config.yaml
model: "spectrogram enhancement model"
dataset: "notes from a synthesiser with random patches"
hop_length: 160
task: "enhancement"
blocks_per_level: 3
attention: false
init: "xavier_uniform"
residual_init: "none"
eps: 1e-06
gradient_noise: 0.1
epochs: 11.0
final_lr_fraction: 0.01
weight_decay: 0.3
Rows from block 6 of a small spectrogram enhancement model, named by matrix and row number. Rows with one number belong to one channel. Each number is 128 + 24 x the weight over its row's rms, rounded and kept within 0 to 255. All counts start at 0.
After each channel's rows are labels from the 100 clips, of 14976, where the channel reaches its highest value: "strongest on" is what is common among them. Only what is clearly more common there than usual is listed. The data: notes from a synthesiser with random patches. In brackets: how many of the 100, against the usual share in percent.
# convs1: 3x3 conv (model.mid.0.convs.1.weight, 128x128x3x3, each kernel summed), inputs 0-127
# convs2: expand pointwise conv (model.mid.0.convs.2.weight, 256x128x1x1, transposed), outputs 0-255

convs1.29 [129 110 106  98  79 144 157  99 119 103 170 139 130 151 111 144  84 135  91  88 126  93 146 113  92  95  95 170 120 126 126  83 100 173 187 100 121 162 167 145  93 147 127 123 127 117 123 154 108 152 154 126 132 116 108 146 115 118  98 152 154 123 118 154 145 125 124 110  87 110 165 176 119 159 138 156 101 107 167 143 120 164 119 138 149 114 125  92 148  79 137 136 114 140 111 137 128 131 140 120 157 133 129 106 130 107 124 155 152 146  92 128 164 132  74 119 115 137 118 141  99 147 147 157 100 121 112 133]
convs2.29 [132 144 111 155  92  84 140 106  97 171 109 145  84  84 114 126 110 102 120 112 111 152 108 119 140 121 130  79 112  86 140 181 145 104 145 112 126 141 173 106 130 118 126 136 131 126 154 148 179 132 129  95  94 145 116 155 134 154 148 148 125 127 159 126 133  94 111 152 137 134 148 113  98 162 140 147 116 120 118 142 158 150 102 143  90 128 133 146  88  82 113  72 148 114 110 128 153 123 137 107 159 135 144 116 116 141 109 169 102 106 122 140 112  99 138 146 116 179 154 165 113 106 118 150 157 152 146 146 127 108 120 103 170 144 115 103  99 130 133 142  86 170 119 111 130 130 109 103 133  90 129 117 147  90 146 108 112 140  97 109 117 108 148 108 149 123 123  96  99 115 101 143 131 137 108  89 118  90 103 112 108 200 101 150 160 161 128 138 123 143 110 177 137 116  82 137 113 125 125 138 107  97 103 145 118 148 133  93 173 105  89 154 130 113 129  88 154 117 106 116  90 188 122  99 103  78 105 135 135 124 128 121 106 141  83 124 145 153 104 116 134  92 139 150 110  75 141 138 171 126 148 128 160  87 150 141]
strongest on: pluck (82 vs 25.2); triangle (29 vs 9.9)

convs1.98 [136 118  84 168 102 156 100 136 110 101 172  96 154 140 128 119  89 142 165 111 177 125 129 124 106 124 145  97 108 130  56 114 103 138 145 114  96 144 137 143 103 179 137 118 126 121 114 185 118 177 126 122  70 150 140 113 141 135 107 113 111 120 118 114 114 121 113 147 126  85 153 150 120 101  82 138 139 103 142 112 121 177  71 141 139 132 119 113 122  90 110 130 134 140  89 156 125  97 136 109 129 197 108 116 164 147 121 131 118 117 136 120 113 116  98 116 105 133 121 150 114 139 158 134 123 104 131 117]
convs2.98 [149 167  85 128 139 122 158 117 100 184 119 144 104  95 124 130 105 105 128 133 119 146 105 122 137 136 135 115 112  65 194 196 113 136 148 140 124 174 126  96 140 163 116 163 161 143 193 181 138 135 124 109 124 156 119 114 128 213 100 127 125 160 133 100 105 142 138 135 111 121 122 143 108 126 113  94 150  72 136 111 139 159 137 164 137 130 120 150 142 110 129 118 129 130 168 129 151 119 160  97 175 178 125  84 154  96 121 146 133 122 117 146 107 132 119 145 102 137 150 138 145 136 101 111 139 133 126 152 114 116 122 138 148 150 151 120 110 165 145 115 123 156 147 139 100  99  97 100  94 151 126 121 151 108 138 157 128 129 122 112  73 153  82 116 110  92 132 102  85 114 126 127 134 137 103 137 105 129 100 116 147 194 116 121 171 100 139 140 108 154 133 172 112 154 133 134 133 151 102 120  94 129 123 121 127 129 111 148 162 105 174 121 141 127 137 135 145 114  92  97 113 178 169 134 143 110 139 100 137 120 136 104 122 134  96 148  98 200 129 112 142 114 154 120 134 110  96 140 144 148 110 139 134 129 149 132]
strongest on: pluck (66 vs 25.2); triangle (26 vs 9.9)

convs1.37 [ 92 139 111 111 127 169 130 152 147  95 125 109 103 127 114 132 113 156 138 137 146 121 113 131 121 137 110  92 116 113 127 176 130 138 130 144 113 162 122 105 125 168 153  79 123 125 117 208 136 144 131 131 145 124  98 153 124 118  91 147 134 122 123 144  75 131  98 116  94  63 133 122 163 127  91 133  74 133  95 128 135 165 113 109 151 155  93  94 117 122 117 118 162 149 110  93 141 112 116  95 133 184 139 101 140  98 142 145  84  97 108 107 108 145 116 131 124 109  87 113 144 152 127 116  94  93 120 133]
convs2.37 [106 144 150 121 134 103 110 111 122 108 122 139 122 126 116 209 116 144 118  84 150 203 133 125  84 161 150 126 108 115 140  92 117  81 113 133 156 152  97 133 152 147 156 161 140 148 158 149 131 107 160 143 105 125 128 122 122 135 134 135 108 124  72 125 102 134 179 136 120 126 166 152 108 140 151 112 130 122 145 135 115 128 166 158 159  86 137 158 119 148  94 126 144 129 119 144 104 153 137 127 136 154 133 105 150  84 148 127 163 183 182  93  94  82 124 141 117  89 128 122 125 112  97 112 137 140 138 142  86 127 160 139 157  95 176 177 138 158 145 156 115  94 119 121  76 126 128 137 144 134 157 130 139 119 139 132  95 130 148 119 123 136 163 152  98 103 152 145  95 168 122 128 130 150 103  95  96 153 102 134 178 112 122 124 102  92 170 147 133 141 133 136 118 143 138 132  93 153 171 120 112 130 124 115 135 109 102 159 147 138 204 150 125 111 134 152 118 159 159 155 113 147 123 127 117  93 185 145 160 105 105 154 145 122 130 127 140 143 130 123 143 126 166 158 163 125 134 109 132 131 103 142 165 153 135 147]
strongest on: triangle (25 vs 9.9)

convs1.86 [ 73 180 133 107 160 160 113  91 162 171 104 121 108 124 104 128 128 136 160 110  94 127 108  95 127 144 109 111 134 104 109 115 114 131 147 103 119  90  95 114 129 103 138 116  91  91 103  97  99 117 104 111 117 120 111 114 130 165  68 125 114 102 125 127 179 124 130 161 106 138 119 112 108 153 105  79 121  98 164  71 128  98 132 135 148 160 126 142 104 125 137 112 129 145 203 108 127 143 120 111 131 100 149 146 112 136 119 176 121 132  93 125 125 125 129 135 139 158 122 123 128 129 115  87  90 152 145 135]
convs2.86 [136 118 141 160 139 120 100  88 138 136 143 135 131 101 135 153 191 152 140  90 142 184 122 154 129  79 129 132 111 153 121 132 154 131 150  69 116 108 116 119 128 105 156 152 140 157 123 122 123 126 137 104 146 144  84 136 114 123 157 134  98  80 118 124  88 174 114 137 125 113 151 151 108 122 125 140 115 179 129 109 119 118  85 135 117 147 127 126 116 117 149 121 100 117 161 106 122  79 144 141 141 122 157 129 110 101 134 114 142 112 124 156 104 174 121 124  96 111 151 136 136 162 162  98 139 130 151 122 119 122 103  88  91 121 138 133 163 120 116 138 145 138 141 140 157 116 108 132 116 145 104 101  97 124 104 124  83 169 113 168 193 129 151 105 118 109  75 117  99 141 138  73 142  99 141 113 123 130 102 172 131 149 122 117 111 194 125 127 146 132 117 106  96 171 162 112 143 125 143 124 207 107 165  96 140 103  90 111 112 128 126 150 143 116 130 176 143 105  96 133 148 147 119 167  89 120 114 136  85 101  84 116 155 138 155 133 123  97 129 157 124 135 129 139 155 149 120  58 153 103 127 143 119 100 134 143]
strongest on: swell (62 vs 24.1); bass register (60 vs 22.8)

convs1.76 [128 130 170 160 154 153  79 119 141 142 114 122 105 117 101 172 165  92 154 128 116  99 134 137 165 137 144 140 120 149 159 157 115 146 158 157 118 131 118 152 111 129 132 135  90 147 137 141 148 162 134 109 130 157 129 132  82 157  88 132  97 107 105  91 132 117 167 113 113 106 136 123 118 186 140 122 109 133 137 115 135 106 158 116 130 191 121 134 153 176 154 169 117 152  96  71  84 105 106 119 131 134 104 113 137 112 160  97 144 120  97 159 126 100 131 138 152 177 103 136 117 117 106  88 117 134 138 140]
convs2.76 [137  95 112 128 112 105  58 118 132 122 108 113 130 125 129 121 113 142 189 142 159 154 106 112 139 146 126 109 130 160 102  98  90 160 149 142 139 135 128 135 122  98 114 139 148 164  81 120 138  95  98 136 111 132 131 120 140  83 114 101 113 103  91 113 152 150 144 124 107 121 135 127 121 129 115  93 128 141 156 169 125 104 128 149 110 128 130 147 144 127 148 113 111 104 130 117 139 152  95 128  98 140 109 185  67 113 132 100 151 168 169 149 159 144 111 117 121 155 129 124 124 141 130 128 158 154 128 126 113 111 106  76 125 123 149 156 206 123 103 119 107 107 125  94 125 110 132 164 126 167 134 190 139 108  94 117 124 142 131 148 174 135 175 138  98 103 138 152 122 184 132 160 125 114 118  80 127 146 130 139 111  75 145  66 112 108 135 110 132 148 132  91 122  64 128 138 130 149 128 144 170 130 187 106 130  84 131 127 111 124 110 111 133 115 105 113 119 126 138 133 117  80 108 139 129 109 169 119 112 100 144 116 115 121 168  85 150  74  80 143 126 120 131 130 120 148 112 108 117 116  84 160 156 126 116 135]
strongest on: bass register (89 vs 22.8); inharmonic FM (49 vs 10)

convs1.22 [ 73 150 138 128 117  92 130 133 129 129  88 120 104 118 102 100 125 104 142 129 116 156 136 101 139 120 114 107 134 123 123 123 148 123 124 120 139 136 124 148 136  88 154 115 116 138 120  99  89 142  92 133 133 101 118 118 113  94 137 117 151  96 144 146 133 129 129 153 108 148 120 125 135 109 140 108 120 125 132 108 130 140  97 156 126 110 161 136 114  40 165  83  87 123 197 127 100 158 121 117 118  83  83 117 173  79 154 132  90 153 116 166 103 137 126  83  88  79 153 132 130 160 118 118 140 120 156 152]
convs2.22 [162 133 140 112 109 102 107 178 120 105 114 133 155  88 133  35 163  82 162 124 106 123 168 114 159 125  80 170 144 116 149 165  55 164 139  96 165  75 139 151 110 100 136 159  83 128 118 109 114 107 147 131 157 138 144 136 145 106 128 109 150  94 148 150 162 150 152 145 163 128 102 125  98 120 128 134 177 139 116 136 110 133 116 154 109 136 132 109 150 127 133 141 120 138 125 124 114 119  84  90 127 135 124 131 111 135 130 117 130 124 127  69 128  84 108 130 124 161 138 115 168 107 173  99 113 137 143 117 151 132 116  91  94 158  90 131 102 140 148 137 147 122 147 136  97 144 133 128  86 162 119 120 100 141 134  88 118  87 134 118 150 143 155 147 145 139 127  97 139 133 163 135 124  86 101 153  80 133 149 114 132 137 110 145 120 188 110 137 145 128 109  62 126 161 129 117 114 144 134 132 150 112  91 148 135 185 135 109 112  91 126  96 129 126 119 122 168 121 136 139 164 127 126 130 153 173 130 128 108 137 141 160 150 136 120 108 132 117 123  94  97 151 122 150 151 185 126 114 141 128 138 147 131 123 113 117]
strongest on: swell (92 vs 24.1); noise (64 vs 10.3); drive (62 vs 24.7)

convs1.106 [ 92 108 104 105 153 145 113  99 128 113  91 157 133 108 111 134 133 116  92 116  94 111 152  98  68 168  91 127 121 124 122 149 102 111 152 110 126 112  77 156 122 115 122 129 125 177 123  80  77 125 114 122  87 165 128 132 135  71 161 132 113 114 111 109 124 128 127 114 109 156 117 134 122  85 126  93 100 114 103 147 129 105 110  85 166  88 138 164 132  94 115  95 103 159 121 101  98 142 118 107 145 104 110 119 142 100  96 116 124 140 136 113 120 142  86 126 123 106 112  80 160 113 140 100 149 128 130 108]
convs2.106 [161 175 158 121 148 137  95 140 111 145 136 116  97  89 162 168 157 123 144 130 154 183 135 151 118 184  73 122 119 116 143 129 125 149 168 119 113 110 105 105 152 149  94 105 147 121 172 141 106 161 136 127 113 120 168 162 137 115 135 182 123 135  61 168 133 138 108 162 146 147 163 124 157 157 137 119 123 142 120 145 153 107  80 131  89 147 112 138 138 145 126 132 134 136 140 138 111  86 164 102 117 114 126 142 183 112 150 148 136 125 116 105 153 106 139 151 152  76 106 103 124 112 178 158 126 136 120 157 143 139 189 194  91 100 170 132 131 142 143 178 142  92 140 137 106 107 121 126 129 149 154 109 171 129 159 141 161 118 125 125 126 121  99 113 134  91 136 159 150 121 149 124 113 147 124 161 126 154 132 122 106 109 102 164 134 153 112 137  91 131  99  89 147 174 128 114 119 134 163 138 145 120 148 127  91 130 129 100 104  90 178 163 118 111 138 149 135 144 111 123 136  88 143 131 135 167 116 115 166 136 110 113 145 138 133 154 108 147 132 117 115 141 147 120 112 133 117 138 116 164 109 143  94 179 128 113]
strongest on: triangle (39 vs 9.9); square (35 vs 9.9)

convs1.107 [137 133  77 109 120 117 123 116 143 112 181 103 114 100 179 164  87 184 112 112  86 117 145 127 115 137 116 156 122 142  96 148 103 127 106 145 102 147 144 135 122 150 127  89 106 118  93 120 132 107 172 122 109 126 155 124 105 127  95 138 173 154 103 149  91  98 175 140 143 117 120 142 135  92 100 174 113 111  85 126 123 145 113 144 124 107 125 106 107 104  87 105 137  93 153 153 131 100 105 122 140 129 149 115 111 147  79 142 118 108 144 107  96 135 126 118 143 151 134 168 155 110 133 182 120 154 123  95]
convs2.107 [109 121 127 138  77 137 138 150 133 129 159 119  83 164 131  99 111 119 116 113 126 101 104 135 114 121 159 131 132 136 139 138 140 124 118 135 156 171 147 151 133 105 129 124 100  78 138 127 139 120  80 113 113 107 104 170  95 181 121 152 142  96 169 160  95 132 134 120 117 117  88 127  79 159 136 132 138 137 152 145 140 146 106 161 180 131 126 122  80 111 109 120 177 124  97 124 113 137 140 170 142 131 131 152  90 159 125 141  77  99 137 165 107 107 113 124 146 137 153 184  72 118 114 141 132 127 134 140 166 152 115  87 181 115 105 120  84 145 179 113  96 162  87 102 171 150 126 136 140 130 113 122 150 101  95 150 123  86 147  79 118 135 102 147 127 160 101 102 114 116 145 133 106 106 129 155 142 159 169 146 120 130 144 157 127 113 115 154 126 128 133 171 104 122 121 149 137 135 127 107 124 142 119 127 147 128 170 110 174 162 124 169 112 141 142 127  96 111 152 112  97 149 130  87 140  59 177 124 131 107 136 169 117 106 124 141 162 162 123 150 141 171 126 157 129 106 139 116 137 108 138  91 122 118 122 126]
strongest on: pluck (72 vs 25.2)

convs1.99 [ 72 134 108 114 156 119 161 173 121 144 125 103 119 158 116 120 128 141 168 170 119 108 153 132 120 127 182 144 132 125 116 163 127  64 166 111 171 110 114 124 176 158 150 152 146 136  95 145 113  93 147 116 106 141 139 127 103 139 172 162 117 127 137 161 106 121 140 128 116 131 157 139 123 112 121 105 123  71 146 126 149 159 132 106 119 106 115 161 151 116 141 134 131 126 138 107 122 138  73 120 127 163 113  96 104 118 127 154 116 140 116 164 114 121 128 113 152 107 129 107 155 113 186 131  95 135 188  95]
convs2.99 [142 122 153 145 133 135 115 127 158 104 145 111 113 135  94 117  79 146 137 128 156 143 152 121 102 151 131  81 116 100 113 140 167 130 131 112 150 104 138 131 101 163 184 126 143  90 118 115 124 109 165 167 158 115 167 100 150 104 192  86 123 110 101 122 125 108 161 146 140 123 148 148 134 123  87 123 105  75 135 139 138 131 155  95 102 131 130 106 173 131 114 112 114 141  96 126 138 134 134  94 119 110 123 107 171 134 116 119 201 176 135  63  92 122 157 138 143 130 113  88 120 105  84 120 124 118 147 135 179 123 204 141 109 140 141 139 112 121 118 113 132  99 105  98 100 135 139  72 114 123 140  98 101 142 124 154 141 147 118 125  97 112 125 152 103 147 133 136 130 103 124 116 135 174 116 123 122 166 109  74 139  89 149 129 139 125 140 111 146 101  97  95 136 117 121  88 126 114 164 108  75 144  96 104  99  95 143 115 127  76 166 109 138 141 104 135 147 168 127 107 102  99 109 132 117 171 132 115 136 130 158 114 140 138 118 114 126 121 180 137  95 117 100 117 115 106 144 107  89 145 137 130 116 144 156 137]
strongest on: pad (87 vs 25.4)

convs1.2 [170 153 128 159  88 169 121 144 121 108 129  80 119 141 119 131  98 166  96 113 163 108 133 115 116  99 114 127  97 153  98 133 100 132 118  83 131 139 121 133 105 147 132 100 131 132 145 190 151 169 117 145 127 129 176 129  83 125 110 135 129 121 133 123 119 100 121 139 117 125 142 142 136  89  78 125 126 112 111 153 135 146  89 148 121 105 144 117 147  87 120 122 147 153  83 185 153 124 152 123 132 195 132 105 145 164 119 129 112 159 120 147 128 123  96 129 103 159 151 182 112 119 165 162 112 115 151 144]
convs2.2 [145 175 121 123 141 112 166 132 112 120 115 176 124 124 111 138  73 111 124 114 108 142 117 112 111  84 132 122 135 108 157 176 142 132 156 114 117 188 144 130 176 125 113 157 147 164 147 178 154 136 103 125 119 134 135 106  92 183 140 131 128 169 115 108 125 127  95 139 104 126 130 145 141 147 155 103 141  77 143 132 113 134 113 135 114 121 163 154 127 168  97 103 116 126 160 138 146 110 139 123 185 184 127 118 131 138 141 135 102 114 150 142  93 119 119 127  99 116 169 179 156 126 118 145 114 104 130 158 107 125  85 139 131 148 134 127 121 127 134 118 139 157 121 130 103 129  79  73 148 148 115  90 134 119 119 138 123  98 136 120  96 142 128 132 100 106 112 115 101 134 107 118 130 138  75 121 125 130 118 115 137 194 150 128 169 127 134 129 116 145 116 160  88 140 133 154  87 140 141 108 104 145 145 111  93 159 127 130 168  80 144 116  89  95 113 118  99 126 110 119  98 161 173 121 121  67 131 103 103 105 114 108 116 138 111 186 113 168 112  96 114 104 180 160 148  82 117 159 160  94 122 123 130 135 133 147]
strongest on: pluck (74 vs 25.2); triangle (31 vs 9.9)

convs1.120 [115 138 103 123 150  87 157  91 137 107 111 155 139 165 130 129 140  97 119 133 131 140 161  90 117 126 179 111 116 119  90 125 121  90 100  97 137  93 119 162 107 125 123 140 137  94 123  92  95 100 100 147 135  94 124  90 125 132 179 166  93 132 114 107 120 128 127 143 135 155 112 180 159 112 131 123 108 108 136 156 128 162 169 106 158  87 132 140 159 101 135 110  92 118  77 109 127 159 120 120 107 191 136 100 157 131 137 111 146 147 136  81 122 102 116 128 165 133  86  99 154 122 154 129 135 122 134 128]
convs2.120 [113 131 207 120 140  99 147 110 106 112  78 137 123 158 101 145 128  75 132 128 158 150 171 121  99 140 108 101 107 118 135 126  97 132 145 118 146 110 115 105  98 148 135 129 109 118 110 130 124 118 105 113 146 117 117 163 146 113 204 119 155 106 143 105 148 102 149 128 124 124 178 164 157 132 116 118 138 114  73 169 157  96 142 114 118 117 147 107 141 158 104 123  78 139  90 147 132 115 136  71 133 108 108 183 173  93 146 156 135 128 125  91 126 110 128 137 135  92 115  91 148 117 113 120 130 143 117 152 118 156 181 155  59 131 153 140  94 150 163 127 146  73 133 135  82 134 152  98 144 122 106  92  84 135 127 148 136 122 104 146 103 140 116 144 131  93 157 155 141 116 133 110 126 166 141 125  84 124 152  91 160  93 136 143 144 121 167 167 110 141 103  77 147 135 155 129 112 136 133 134 121 139 108 149 113 163 121 128 119 125 156 122 131 152 143 135 125 150 122 122 104  98 103 144 103 184 107 151 106 147 134 121 155 103 120 153 121 155 153 113 136 162 104 118 123 106 147 142 121 150 122 137 111 182 108 146]
strongest on: pad (81 vs 25.4); harmonic FM (27 vs 10.2)

convs1.89 [ 53 133 190  93 101 146 109  99 142 127 108 134 145 123  95 121 135 104 127 117 129  90 115 102 146 156 126 120 102 124 128 168 129 110 123  99 113 135 111 133 158  76 162 115 111 144 135 128 125  98 112 157 113 137 126 138 118 115  99 126 159  97 137 136  93 108 150 107 136 138 117  92 104 164 155 149 131 132 114 144 142  96 135 165 104 137 150 131 132 101 117 152 110 103 146  56 119 148  75  68 122  86 119 113 147  91 143 110 121  87 141  95 115 146 174 107 119 119 126 112 145 154 130 103 112 121 120 115]
convs2.89 [149 101 142 149 168 107 132 136  86 138 118 109 118 133 133 164 152 119  79 169 126 167 127 200 106 121 124 149 135 141 153  95  99 159 110 118 125 123 153 136  99 113  96 133  85 126  94 108 132 139 173 123 147 146 129 135 142 108 135 161 123 127  72 156 133 181 130  96 107 151 123 129 136 138 155 131 166 177 134 118 132 128 130 107 160 159 157 119 150 117 103 162 124 127 164 113 156 162 134 101 128  98  98 120 126 152 157 148 136 123 118 128 135 142 141 150 116 100 134  94 149 148 156 139 124 143 147 149 125 141 135 142 125 107 150 128 148 140 150 188 126  88 127 161 166 106 122 182  90 137 122 135 111 119 129 175 122 142 166 139 167 158 127  92 115  81 137 130 111 135 175 113 107  97 153 111 142 126 146 167 100 132 125 136 139 126  90 122  80 119 143  99 138 143 146 136 164 109 162 145 175 134 160 146 104  67  64 111 104 114 156 179 127 100 121 154  99 130 158 147 120 113 112 140 109 150 140 169 151 128  83 139 154 129 133 134 126  90 116 112 116 104 138 140 171 162 114 117 155 115 122 109 139 136 167 151]
strongest on: swell (62 vs 24.1); high-pass (50 vs 20.2); resonance (49 vs 15.3)

convs1.123 [ 81 161 173 139 141 103  85 140 134 156 133 101 127 119 129 135 149  96 144 121 129 105 127 112 111 145 103 110 131  98 151 126 158 118 120 132 136 110 116 108 159  80 106 112 131 135 148  64  94 113  77 116 109 111 124 112 128 140 126 126  86 151 112 134 134 150  98 136  99 137 117  75 121  97  96 119 119 117 132 120 172 128  77 119 133 144 122 131 112  83 112 123  88 106 180 130  93 163  61 121  75 100 100 122 143 149 132 160 118 122 114 158 101 138 127 132  89 133 133 118 175 145 133 120 106 140 129 129]
convs2.123 [142 180  99 121 152 102 125 107 128 121 132 126 115  57 163 127 177 147 164 167 109 128 143 137 161 132  94 128 122 136  98 100 117 125 124 111 138 109 127 145 123 141 117  99  94 118 125 141 135 129 163 139 171 117 153 118 117  90 115 136 105 117 115 135 112 186 144 157 116 152 134 132 135 130 126 106 157 158  79 148  88 108 137 134  80 164 126 138 118  84 197 175 109 138 144 135 106 134 116 111 141 125 174 145 153 136 180 184 162 101 134 112 100 130 127 161 132 124 150 120 125  86 159 124  99 124 138 130 140 153 109 136  90 106 125  79 126 140 159 132 147  86 144 119 152 121 116 122 108 137 131  98  89 129 108 117  84 142 160 107 135 132 144 126 134  87 113 130 124 158 124 140 125  77 163 156 112 134  90 170  95 143 124 131 110 150 141 105 113 163 107  79  88 160 123 157 114 152 136 132 180 117 134 114 105 134 134 118  97 105 116 143 138 125 125 150 162 142 144 120 173 121 106 105 117 179 111  93 133  92 140 144 113 132 124  54 153 125 113  91  89 124 118 131 112 153 112 103 162 110 128 136 107 126 120 120]
strongest on: swell (92 vs 24.1); noise (61 vs 10.3); drive (58 vs 24.7)

convs1.1 [121  82 102 130 154 154 141 141 135 128 133 111  94 104 149 143 129 166 102 123 109  92 164 122  99 119  98 162 135 149 118 149  76  89 123 136 111 133 156 108 144 143 138  62 108 133 143 108 135 114 152  59 152 148 117 147 130 153 116 132 154 124 128 114 111 111 154 108 142 142 139  81 114 141 137 168 102 103 112 145 152 177  65 150 110 119 139 136 113 106 126 133 149 157 130  95 128 123  96 110 142 119 147 122 145 119  48 125 127 119 134 115  97 143 146 139 123 136 133 115 142 114 130 191  98 124 108 159]
convs2.1 [ 69 106 114 160  99 139  90 121 150 139 147 149  94 146 140 168 102 121 123 131 139 116 129  87 121 130 189 133 136 104 104 148 174  92 120 106 163 179 100  96  84 173 136 136 145  81 114  97 152 125 129 125 130 135 134 109 132 137 150 133 114 136 152 127 111  98 112 127 130  87 130 124 126 116 117 136 118 116 186 125 105 132 149 134 145 116 115 129 145 151 108 123 183  96 100 127 144 120  99 172 121  88  93 122 118 129  91 121 141 154 110 183 115 105 130 156 152 138  79 200 124 116 109 166 126 127 143 117 115 118 148 128 166 131  95 155 107 143 123 102 133 170 120 125 159 131 131 148 130 116 137 134 110 121 123 142 104 154 149  87 148  86 124 135 161 174 106 108 124  88 149 128 145 130 137 113 173 114 128 116 137 121 163 146 128  97 115 140 147 114 159 165 134 106 127  91 166 122 122 106 101 132  80 134 122 119 144 118 172 116 107 143  92 134 143  99 139 144 119 126 111 106 168 112 126  62 165  98 129 109 119 154 106 130 157 138 177 154 102 104 154 115 131 115 113 141 115 138 113 139 168  81 132 168 108 171]
strongest on: pluck (71 vs 25.2)

convs1.11 [134 113 143 142 150 118 102 122 115 160  97 128 113 111 134 123 151 151  85 105 114 148 145 175 148 114 125 115 116 135 134 179 146 148 152 135 113 139 182  99 125 148 134  99  61 114 104  97 141 130 133 120 144 171 108 159 109 118  83  90 107 146 148 105 130  88 136 104 144 138 116  92 120 124 131 130  66 114 170 168 121 137 136 134 128 139 119 117 138 147 148 123 111 117 134  87 109 102 133 107 131 106 175 139 121  94 131 136 148  81 123 135  94 179 141 132 168 114 143  87 124 134  72 166 120 140 134 100]
convs2.11 [120  95 135 161 112 109 138 124 158 128 137 161 124 101 134 136 121 122 146 131 158 107 144 133 162 113 181 130 120  89 123  84  97 106 126 133 160 164 120 129 126 119 126  75 159 157 127  97 119 108 124 133 172 142 135 160 135 117 108 111 122  98 114 127 112 129  91 137 109 102 128 127  90 166 103 109 127 128 188 127 106 114 128 124 109  93 104 107 104 134 119  97 126 121 115 136 120 143  98 185 128 100 119 152 135 115 141 117 102 114 134 186 142 158 113 143 123 125 139 168 107 138 108 128 107 122 134 147 129 116 138  76 138 165 135 131 123 119 145  99 140 102 114  83 198 119 140 160 147 101  94 156 190 102 130 137 160 155 120 130 166  86 126  96 149 125 132 113 122  89 149 148 116 135 165 111 142 162 115 137 128 105 125 126 110 110 115  98 102 106 182 129 111 113 115 138 225 111 145  95 185 133 164 133 129 136 150 121 139 150 104 154 110 144 119 128 185 111 135 166 126  90 157 156 115  96 156 106 133 127  70 126 119 160 155 110 124 108 131 125 144 151 118 124 142  96 109 107 115 159 120 117 148 132  84 159]
strongest on: pluck (67 vs 25.2); bass register (60 vs 22.8); oscillator: triangle (26 vs 9.9)

convs1.93 [131 107 112 103 125 124  99 130 110 113 128  82 168 146 111 116  99 135 130 157 124 107 109 119 122 112 158 128 139  79 130 159 118  64 110 102 126 154 132 159 130 178 122 101 122 105 103 200  76 102 145 146  77 123  77 123 124 117 118 127 142 119 111 120 110  88 123 128  81 105 119 124 117 123  80 118 124 119 123 137 129 128 127 153 147 153 122 136 156  86 147 119 121 110 126 124 103  99 151 154 103 196 110 124 121 105 132 127 113 132 188 136 121 131 125 131 112 140  93 154  88 131 169 143 143 106 111 140]
convs2.93 [ 91 145 157  92 134 101 108 153 129 109 121 142  93 144 138 185 115 104 142 106 134 174 152 164  99 163 154 133 115  82 138 134 140 121 162 150 131 113 158 119 150 188 161 117 148  95 129 140 124 103 135 101 126 122 147 136 130 123 181 121 153 146  89 115 124 122 146 144 134 118 181  97 114 137 122 114  97 101 149 119 122 100 130 129 117 116 136 148 132 138 135 136 116 104 122  98 125 141 153 100 157 160 130 127 187  88 125 168 176 160 109  99  97 113 142 151  84  63  96  87 133 133  71 130 136 132 135 124 106 119 148 193  98 152 152 158  96 147 138 129 137  99 153 164 106 122 129 106 110  88 173 133 135 113 128 123 145 164 172 146 118 111 110 130 121 100 137 146  97 132 126  93 129 168 116 121 126 143 134 119 157  93 111 126 155 101 178 138 105  82 107 149 122 162 111 124 121 121 177 128 119 134 112 110 109 138 124 177 137  94 197 137 115  99 128 153 124 157 129 129 106 131 116 130 106 114 153 110 149 127 118 123 168 133  99 142 100 130 180 126 143  95 151 149 124 128 133 103 104 153 114 126 152 120 156 136]
strongest on: pad (65 vs 25.4); harmonic FM (26 vs 10.2)

convs1.39 [ 94 135 160 115 120 133 104 108 121  99 121 126 158  99 131 104 116 108 139 123  62 113 125 128 119 180 104 108 171 112 144 137 105 144 119 133 129 152 139 113 119  88  92 100  98 137 153 119 125  79 105 120 107 132 126 136 103 122  79 132 131 139 146 110 197 111 183 109 109 109  83  93 142 142 149  70 152 135 155  98 133  94 150  99 142 143 138 101  92 154 107 122  96 123 111 107 130 126 131 119 166  96 104 134 133 136 113 154  93 133 136 140 107 105 180 134 151 111 114 163 104 127 112 119 105 146 120 150]
convs2.39 [110 115 108 124 125 110 106 106 138 119 143 139 120 130 124 119 148 114 137  99 113 133 129 120 138  95 155 102 116  85 166 116 118 106 121 122 174 106 123 150 135 105 114  91 132 149 137 129 110 116 117 136 167 115 154 151 136 124 121 121 118 115 116 124 146 127 149 121  95 163 158 132 133 109 144  99 158 156 165 161  88 114 148  90 129 117  92 154 147 108 139 159  91 113 130 147 135 104 147 162 129 138 210 123  97 114 137 128 122 113 130 155 130 171 122 133 159 149  80 118 160 151 174 129 115 120 112 127 112 127  97 126 125 114 122 109 159  77 111 142 158  86 138 161 168 126 131  89 126 108 125 137 129 175 125 137 133 142 134 135 154  88 188 157 127 130 101 112  99 174 135 121 162 113 160 114 148  99 107 144 124 145 107 108 137 168 145 126 129  96 147 142 113  99 116 102 182 116 121  94 198 161 186  85 148 127 136 149 119 110 120 135 139 153 102 185 161 114  73 137 172 106 130 158 127 140 132 168 148 137  77 147 127 127 143  76 100 100 116 107 143 140 142 172 115 159 139 129 155 119  91 163 119 107 129 111]
strongest on: bass register (72 vs 22.8); inharmonic FM (38 vs 10)